Weights of a small audio frame classifier.
Model: mfcc input, depths [14], widths [256].
Training: soap at rate 0.0028, 7600 steps, batches of 512, held-out accuracy 97%.
Data: trained on melodies that start on their tonic, played by one synthesised instrument, 149.4 epochs.
Rows from block 8, named by matrix and row number. Each number is 500 + 25 x the weight over its row's rms, rounded and kept within 0 to 999. All counts start at 0. Numbers have three digits each. After the name is the row's rms in percent of the matrix's.
# mid00: scale 1 width-3 conv, dilation 4 (model.blocks.8.mid.0.0.weight, 64x64x3), inputs 0-63, a 3 kernel for each
mid00.16 106:492488531521472506459464524522459505509492522505486455479512501483500561524484470489521477488459545459487504498504456519460497471499491499522505487485505512455533506527510507532434465480501530498480501500489497448525500510476509545495517525432506490481481550521489492532515522470496476489511504478551495478521465531515485521479524501542475479460475445525504478508478518475546518447475524492493541482475490499492521524541471520492455503519464504461488493494456496505485522525506501468517488553524492511504517497486513505509459538527456467503473491522534479509538514501513504497
mid00.17 096:468523460516473517527469496494525487498479485496473509489474482532444483523508514482435499538512512540501511510497486521453529508572510463496522477483493493568518535560501486537499473515508485501507478551480496457501480514521486507508492477528506449516490502496478561503519499503518508511512506497517487479542562467540512468487504517509462481506522488471504481491558513507488518545485483506527507506507486520477510502510505444510489492463486526522526484450493473546505492498460527577505480474498496462469474484502509513494503501539500486481478517508488472489521457484485514490
mid00.18 095:513468512527517493526496516481460494488517470514471470501459496492540491496495477505505501490494532514543511517516521483506528506529457470498455494504543473455494484488547480489463477451497486527529525574505500523514509491542512503522511475492481483486514487513501482495540525470505460516513566521492484472494536488497544497521571505472476473513446466502489489501515532517500492513463542489495463509540514499493495484535501506473516488494478499515500508492491463472450502511524495497518481458509503537507489557459467497492507436519480530472470469527506549467500550515491527488
mid00.19 104:482475559500506484476523488529541499533494512484500497484508506505479514489481498483494506515544514486524529495447566486520504505462479506488485504516523479547549505543463494574496513512509510488465456541489492507488513487481512510481513468452510495516517556481501495503508495488481512518520465513472579511498456521535481501520498477506537491504505504476508459510559474526486497508515531490486490499542450491477518495504497499523511508494481530517482500469519477484493507435500502432517527485453459498471503545515513485515477504509463482508492546508508502504531551485464463503
mid00.20 101:532498496512506526479493525495515537494522470462514488518453530468488537510507450510497497491518506472519527498497507481506494529524483483455522519528482464504533483515516538473454465476492481490528483518494448508548454521497506509518501518506517486466500531496488535493464455525500501478526507475509500528473537498496537501484505491505525494531576457502459538460504511481474506512513491456460493483521471471469472517485539475504493498544472483470506478461524469449530505502529518508468558454484520527511499550496508451525475489488503489502493456481472474496526509524462472502
mid00.21 098:548508516469454519522494498513427520505510513430483509466483510477472494444529494472532531518490510472519513445532508489513501526534533463525521495460514507461493486524502506553503517504510513474501502503517509509496488499465457480489508503481463518494503511505474486488530513548455482510496500518483465503500477506495550503476487514488543505484496451509524493491547505539507502483520481478481476498476489435529487522511496468503497522511509500522511509477510475461523497549526506429516485458481534531462491455483528535513530445506486503459461487518511517511475511492482503516
mid00.22 096:484506514479497475515476516524504485484527479525484496467471465499484489506468502491487500508473482483536472526467504453486500546562508505527496488514475501506483501547502518595540470556464464518479500516478484447493527479478503473502490490474506471524499484504474525497512510460476482508484502509502568495500499464486490490538520466523487456504490483501449507495515470492554509514530462505522519477486485524482505532535466490520492502494504480486482507485495455512533514565504514503499521479474474452451488448527489530515517464495507514522484523470456514520468502454519508490
mid00.23 100:483477509476533530530481491482482513527505515475521500483481479525446508487558504513506496514526466547532495522529483510545511529465507513532511486482499490464480506447525500510526501474509468472496464532509481456506464535511499505542536468493522523477502520487475479497531541474507530501532553509510534486510442492509529530504519515550485513459454524469500541505484484465507522513472462506420475545509494520475485478533535500534526520494498508484518493457452488515530490469483487537481514470484494523490497488481491510510497534511464503492472495501493491477508496519437493472
mid00.24 097:503527471503521498476500498484485522509502531514445488509510493510432509531470494531521499506528516492515531512497465501490507504585457491492493499579510496506487527552490491466510502507505534493491490507536458517478514525479483462502472499531502501467514472466497514498504526488505451500492525486493577526513565495510444487512524504467529493488545505496495519494516496496538502485449505503503521497529492508491479491500495504552534503482515440512505503494475505464502479526494546447483506550537503535484504487516529535465481475517487529475538536525467509482502484472496494478
mid00.25 099:505515526499527499541524484518510488478548526494498510530544486499482516475544521500461473478460475517567497433502490514439503503476507468462478517517491507458511490493533503525520489519464475543484517479523530485481475496492506519503492534520505472489513496494516536468506555475497462502495478479494508512516466489497483519494451494476498478525542507535526530474515483496485492503593496525473468517474484525484464482544488533517490542484494479551502476455494475520486493506498483506446490525487508540513495505507493524485485548505497524492517507515509465479497563502533522474
mid00.26 108:502506473497522503515540495519469518492512508501516482494480491494523496446478572486508550457548515454521506540488452529493497529452467473491512485490488475550519511532475489523485511514452490520532490525461504527476505510540539482476508502484479518503507495519495476476532475524500497525485474517535474480494540497489485480473523477500504532521457515492508514528516508490516492522455496510470464538531472523500517456496512520475500530529456525503488478531503506499518534503570469523547491485491490470511515506473455508447490476483512441490494507518516458502509491480510562532
mid00.27 101:498551509488496513470522506484486538494478510525518513507484494527527530482515486490550495544530484492449546502496469459509476499538474498507502475460531474502512471476513532453519523482514478478525506506489517475489486480484474518476511509490474491507502473482537447512499537481504477521475482515542479514507528529490496557513487486542509475506504498457421554500550464529527488474524509500507503474533535493465502534483521526464546518469488515506499520503470454497514498497517480522472513467498494483498490534497510496497535508504497580489482536503510460474498486523533558477
mid00.28 096:512512470484486536474461507548497450509523517517476511481525510492467505483507496478501510526534471523492472472514529480497489503504500529481543523538507506518470488542529490524504532534502482544537485517487518471517492493496537449461487552526528545505477519503512445499461462494493468507501506483525552495519508511521496476503535518499520458509497530460513486458496557483483499550466491543492529509518443517472497504470516476527522455512529532506488501487504504507457507461505488487501492529482485464525466531531482522543529486515536481506510519491509511517488474537465478561
mid00.29 103:542487469501525509490512513530514508492483538522491508490501525496470527501477540474496560503485490489503477523470526524484487493490475483501512502520493462539508550467495518570454469545467493559482510486512496464481470478473521514426537477462490516513513522505520489455477490494504515506494490491497528501518460471485470502515482473478503492478494477484501505511472487522513495515478481445473480476522527456478508474553503432511564495496498485505502552510484510506496492457478483508463475511544498478484513482426467539499511541493463488529505483510499512504493505476515507498
mid00.30 099:498473476512516514497419500477523508496509499450506501507469474494506481482511515479534472495528486469532515519535518515522513507460507457471477504499478527485501471446493480493471530513501520552474469489499494457520541518465515489464513488506511473459465520493480512478523513478548476477480532527502491513496474517470504491479482475508501471536573524507506454496452490491491437494446526506510501498463504521525506513488495468506506469543499556520487516521490478513470453499488548500464485519487534556458485492473490499504517556476482475498507522472483531503483480489487485503